Weights of a small multi-label image tagger.
Model: 32-pixel images, arch resmlp, activation quick_gelu, width 128.
Training: muon at rate 0.013, 21300 steps, batches of 128.
Data: trained on rendered solids tumbling over patterned floors, 195000 training examples, 14.0 epochs.
Rows from block 2 of a small multi-label image tagger, named by matrix and row number. Rows with one number belong to one neuron. Each number is 128 + 24 x the weight over its row's rms, rounded and kept within 0 to 255. All counts start at 0. Numbers have three digits each.
After each neuron's rows are labels from the 100 images, of 14976, where the neuron reaches its highest value: "top examples" is what is common among them; "colour at peak" is the nearest of a few named colours to the mean colour under the peak. Only what is clearly more common there than usual is listed. The data: rendered solids tumbling over patterned floors.
# fc1: MLP up (model.blocks.2.mlp.fc1.weight, 512x128), inputs 0-63
# fc2: MLP down (model.blocks.2.mlp.fc2.weight, 128x512, transposed), outputs 0-63

fc1.270:191083129121122173111123190111138100111162110121144089143113082134115119144118164155134156102126154145151133187122109101121112135099104162135110134095104095131130121124164116151136135144141088
fc2.270:101116128113113107128132091130113169140153172134172133115113095096120148111134126153150135124171141121128086139108164143128156135131152133122130165148108140105077151149091100115094132141110092
top examples: blue object; its colour: blue
colour at peak: blue; black

fc1.205:130171147119127108147141122123092119149103141103122146146115123109105079147149089137163108133150173121145111181107133107140100157126124122153122074139135137114153162131102145124092137123100070
fc2.205:117121128133119101128144128096130116157133108131141123075146127147149151162099136130122100120150109133129142118140095126129185126106147084146137158111095125151094101115157171172156104139140155
top examples: orange object; yellow object
colour at peak: brown

fc1.83:123110150148135120143125191152139110138119133133121158117111130127178092165141120110115105150130071144162074113121129148125114081085157137104134148102137107139117116140165099133084122120147121
fc2.83:149112102136194147110128133099155185112128117132138189123095131128166135061142116134092101129108156131145101074122136110079160150109114134158161116121125116144139127096079134158126120134078134
top examples: blue object; its colour: blue
colour at peak: blue

fc1.343:136142091111037130131122120081109113132139139144129136121142109108150129130165101164091151137115124129094125132097170110130117169070147148104093128148120119099113105150116099081147111123117125
fc2.343:137146122126116131172128142064120149175163070110094134094151125137088141133126091142126112150123117135085063127126111132132152156097120109145154141106131161125162160131155128138170141110163120
top examples: orange object
colour at peak: brown

fc1.452:139168143111108162143145178096122097135155084152179154129119097134118141106102116101124133133121148110143161162093142140111177104116112146129109120156103073127180119147106096113147120123117147
fc2.452:122096103126095168178110109110143135119154139102095151098127126128142099121118135138108106121106105129100070077169127105111123126138139096107117167107162134131115133122154114120087162118128124
top examples: green object; teal object; its colour: green; its colour: teal
colour at peak: green

fc1.230:142164100082111155091120103135159165118097161082147127141097105135140193093133092151083110136111181100086119149118136136130123127109130140116113094155133127133155123137118151126156156134106105
fc2.230:089102119123138158172107098128146133122114075155159113123125138102094104107146155129172141154141086133122141163126109146122152111171141148132153140137141120117112096127164124074156099122067116
top examples: yellow object; orange object; its colour: yellow
colour at peak: brown

fc1.499:146156139097123092097068095126102132113101084164121133184139120134130158135143138123121168085139129154121162132134097132116169112121151143150084126118109114151135136098140102163149066153097134
fc2.499:124135129112117177147121121130129137130168140118114182162111104123115151146104102133112118162136088107129153134146115183165112148155090116141104100140131143132102170164133135109096148152164154
top examples: light from behind the camera; blue object
colour at peak: brown

fc1.341:123152142130158135150141171134133152160127195111107112102116107099185118124190122137124135125081159081150132167149121142078110153136105121122119152120134087120125109153119107142130109147146123
fc2.341:149095108119097089115146089146132144110143100132151169149104111123074146137147175143083081094116149167112101145112141134139133137098173107126098152125138170128120113129136116108105122164106120
top examples: green object; its colour: green
colour at peak: green; black

fc1.356:099109136137083117120140160104123131163140133158117170171129119136145154112105136142103148140152134137194119117112127089138127110130104136158122105124119136110132104120168125165092116127115140
fc2.356:119115187112143146138127107147137136124105138134136027133093113110104130148161122092150101113125129142118106119126132137119127126114130145092119108117149123112131158103150109113167150134135102
top examples: purple object; its colour: purple
colour at peak: brown

fc1.370:112102157159121123058109103114115111138115146111146171120147141131155148105138131127140143117115090142141105108133112111110157132104102135114154101124129129098121083114140117157060135155099177
fc2.370:110159063096133122189112106132105120121117117156161109108139126140127143148166115138107127144121122128102102130104103164126097179139133162116127139150118146138137138140098069103211121147103126
top examples: purple object; its colour: purple; cube frame
colour at peak: purple

fc1.282:133202128111152143104132131086113145135125147161122132119139095127113136135136109147087103138141104102131108156146120110119184114152083081147117110129127077161143122148165128091116147159153155
fc2.282:164106121093139136167132149143123087115119118125144118084112143166136120110145134114162124118099137162110147109152154118127147110111157160116149141095113119122130121136132160121139142167104105
top examples: purple object; its colour: purple
colour at peak: purple

fc1.9:128117137101149137117114136114142114141102119130100157094142116121130193135161107130138089103089191111151113156140158113145099118134151158123128120117105124112117116101143179132103088109101079
fc2.9:088149092149099176128109127108098124121169143147150122118118100118130114153145128160163136149152126134106140164114108165111148098131157135130159144174116119092108119125171156081132131139118140
top examples: yellow object; orange object; its colour: yellow; its colour: orange
colour at peak: orange; yellow

fc1.423:141129104101106129113144144131126125120083100093132128114104131109156185169106117150131134128109134153150125152116133097157089120109146145120185130152119126074113114131196093172124088097104092
fc2.423:054118143142150156132114105149131120088098137118085136136165102117154123094156139133127130142174110136164133165170113136092127120160182108147133157187116160135120107136131105091107152126123130
top examples: black object; its colour: black
colour at peak: brown; black

fc1.328:120159105136136144109124183150153165139108130108126153127111116150117129105094091149131075113113117087080114157119125144113152093133108106154109137121139088157148090119155127131102124119129116
fc2.328:189085164117084128116127104117102061127140104140142127131132108142096127207143160120160165140110128162164161135146154131132126158095143119118166127128129116100112146093113132099119112129113131
top examples: purple object; its colour: purple
colour at peak: purple

fc1.36:084156130132152068154113123083143103145146077140122095146111185117121123100153129127108096095134136187141171087109110134124116146157103142154104138127132146173114122115107141099124096105167137
fc2.36:156121105129103098113100134118092118116175218123165134105142093156129152151108151153118126144147127161105133170092150201089115158130120118119155112151151114108140156126109120140117117112090134
top examples: white object; its colour: white
colour at peak: pink; white

fc1.43:067119119119154098150121138096099129120138085164123142108090128088135130135117124114149083104168126104144145116189126125120123062145127128133095122074166138127143112165101151153139117110144125
fc2.43:138169085146115164107140114087113114131152132108149130131108125130102139152151121168135139145133153131124062137080125155126155159096118130127149133148087112131128170141088107109120092142100146
top examples: white object; its colour: white; light from behind the camera; bumpy ball
colour at peak: pink

fc1.103:086122106135074139045131103124126102144086155113134190128117141137073118154128132148137135103163116129142107116138121122141157083204150171089132113129100142122138092121156129144124143119113135
fc2.103:135139157093204135150121120145111098146133112193174121118155134131140158104132140127136102120114162129073144127130137112092094178070129107142085111135131162162126123107069117095105117111145139
top examples: light from behind the camera; red object; purple object; its colour: purple
colour at peak: red; purple

fc1.187:116084148119117166164133157136158083127122165153098082146101162126139109094107146147120128110119100131120078159155114148148156113135142113132110086108155125113117138161149168145136180081104184
fc2.187:121120091135110173070128162139123144113095121124177103105143154115104150105132149153134116105070177163095157140100150123109102158124134132151106127152157134154139123128124160114118102086170136
top examples: black object; its colour: black
colour at peak: brown; black

fc1.238:157135134138077141171133144138164090112127156139066136137141104160156135095115135152095104124110110125128149152156133086147124131161135119127096117097149152153141100135122118149081133149111122
fc2.238:170099146113129127138121147130105171114119123167171127143112122114109135150143145109139148136144171140133114088126161153098135151110120125139172125109117143136125124093101174120147126124091155
top examples: orange object; its colour: orange
colour at peak: brown

fc1.208:148107121149123101147119158108123058188141118129130122099189145106135154157179150143161143168100093121145155111123132124087138092160127150151126115134121120100141124131154103136131120125159104
fc2.208:103164133093126139173140107101168107125093134116069139104185153126127110101116092136096095115129169078140158180152097117103141099121151082125152140103113135108114133130142112118124150140147140
top examples: blue object
colour at peak: brown; green

fc1.48:135102166147101112136134120105144137143140122115140178132111110102141102100111111153100116162130111127172096126129122087098096105122137117118114128126166131152159122128144139174109138138114059
fc2.48:082129127124157122062107147117124177111106129116129148122147136125145142193151130125158175115123125123132080134121107147132159127158141130100129163120111101099121140133203152140173125150161133
top examples: purple object; its colour: purple
colour at peak: purple

fc1.175:139081149135104127129101139101142134104121081113118122130109130126106143159155073152169105113151111146111181139134120112122092081117148136178121133100135103149131103093127115120130116126117121
fc2.175:162167131141082113141136153118106126124149115130134177140096112120092105150125138106145191124166124117143140150089142084107126118105116095112101148113115160095112115119181110084103138139122124
top examples: light from behind the camera; pink object
colour at peak: pink

fc1.100:150084119131116079124131143169133115140176176163147147158110139123120083096129086093136135092107115124128095137141135116137118119142106095117144125122123146166130135145146094133158145122108179
fc2.100:099154108143139105080111122122122177130081134100114134109125123098140128138124171171127120144124103113130139161099096153134102104159153150128136147142143126092108161118148125149097100148132127
top examples: orange object
colour at peak: pink

fc1.265:116134104140131143145104132169178136130101136097152117143131138112144137138135109115120103066114096162150085145127135134145082113110116153104141126126135121117113132155160134110126163141118177
fc2.265:089134193122099089107145103141093103139164119150074134128117126107136150109106153158138166140148119150141120113124108121153166129131169122113096127133137108172137141102161169158090119130104128
top examples: black object; its colour: black
colour at peak: black

fc1.94:120152090080148128140128123124139170149082104106148145146126112117100136116151157141156110126116126138102132122084144077134132114114161111131146121123090126121133091114172136139143093151123191
fc2.94:155079138154114161141127131171126133150130108125148116132077126112152110113156126145098083122141143149153161154156123175109087118150139133099122138139153132139094174111109133104143138186142131
top examples: purple object
colour at peak: brown

fc1.318:115139144098123098160147077104127141098085113102152144149123130151112123139137100159069108144139127125142136081113158134145167117136094121166118126132134121090127155094103090130151151120112095
fc2.318:155148166112124112123094111128133134118128190122112126132125123106098132150146113124145114102121088105108177139112100111138110135154128133140099127109088145125111137162131131106139142079137108
top examples: white object; count: four; sphere; its colour: white
colour at peak: pink

fc1.471:096172146096127145127120109121138138156128124153170095110122149133104152156125126126139162134182159131126078120121162136087146116119090116072163080149143130123172093135082143082104100143114142
fc2.471:114107137103145111169144125157162111139150136116116132132107110141129137103146111143109116067144095104123134094121120115147166140125172106104111122126128142115120116123123129100128182133163050
top examples: light from behind the camera; pink object; white object; its colour: pink
colour at peak: pink; white

fc1.387:137088105150100114178148119126141101111123125132109166158123147134110152067151118153152132104146111106136110136162147112160112105144116118134140114089115144167191132127177163105108159147146120
fc2.387:066159156150183158099089157127094144130127141127166153097138142147136174154119143088157140120113137139131159129125138106090134144116132106131138113133161148167109136130088094078150118130139136
top examples: orange object; light from behind the camera; red object; its colour: orange
colour at peak: orange

fc1.88:142137148076119104140133169136101112123133151126132125140134115146111141138141126085146109130128125144136129119114132114094157151134144105147129139143098147109134151136162164122115167150107123
fc2.88:147100108154130146131112154129130140127126098111150121128156142100119118109061133179079157148105118129128131137136150125105134091124125109158113127130154100096118155116173124134136154155131131
top examples: black object
colour at peak: brown

fc1.359:129109185128106114168133105176126098126101113122113136130116120127180124138134120141077132144097076134114173063125136156125115150140145141123124100111142139135119125110161144163143138114110123
fc2.359:121107091164152105141118132091118136094174163107106160093146088119107120121115107170183097120136169128106144136109105130140120145143114104164150163130103122097144130138150095072144133124094119
top examples: white object; count: four; its colour: white
colour at peak: grey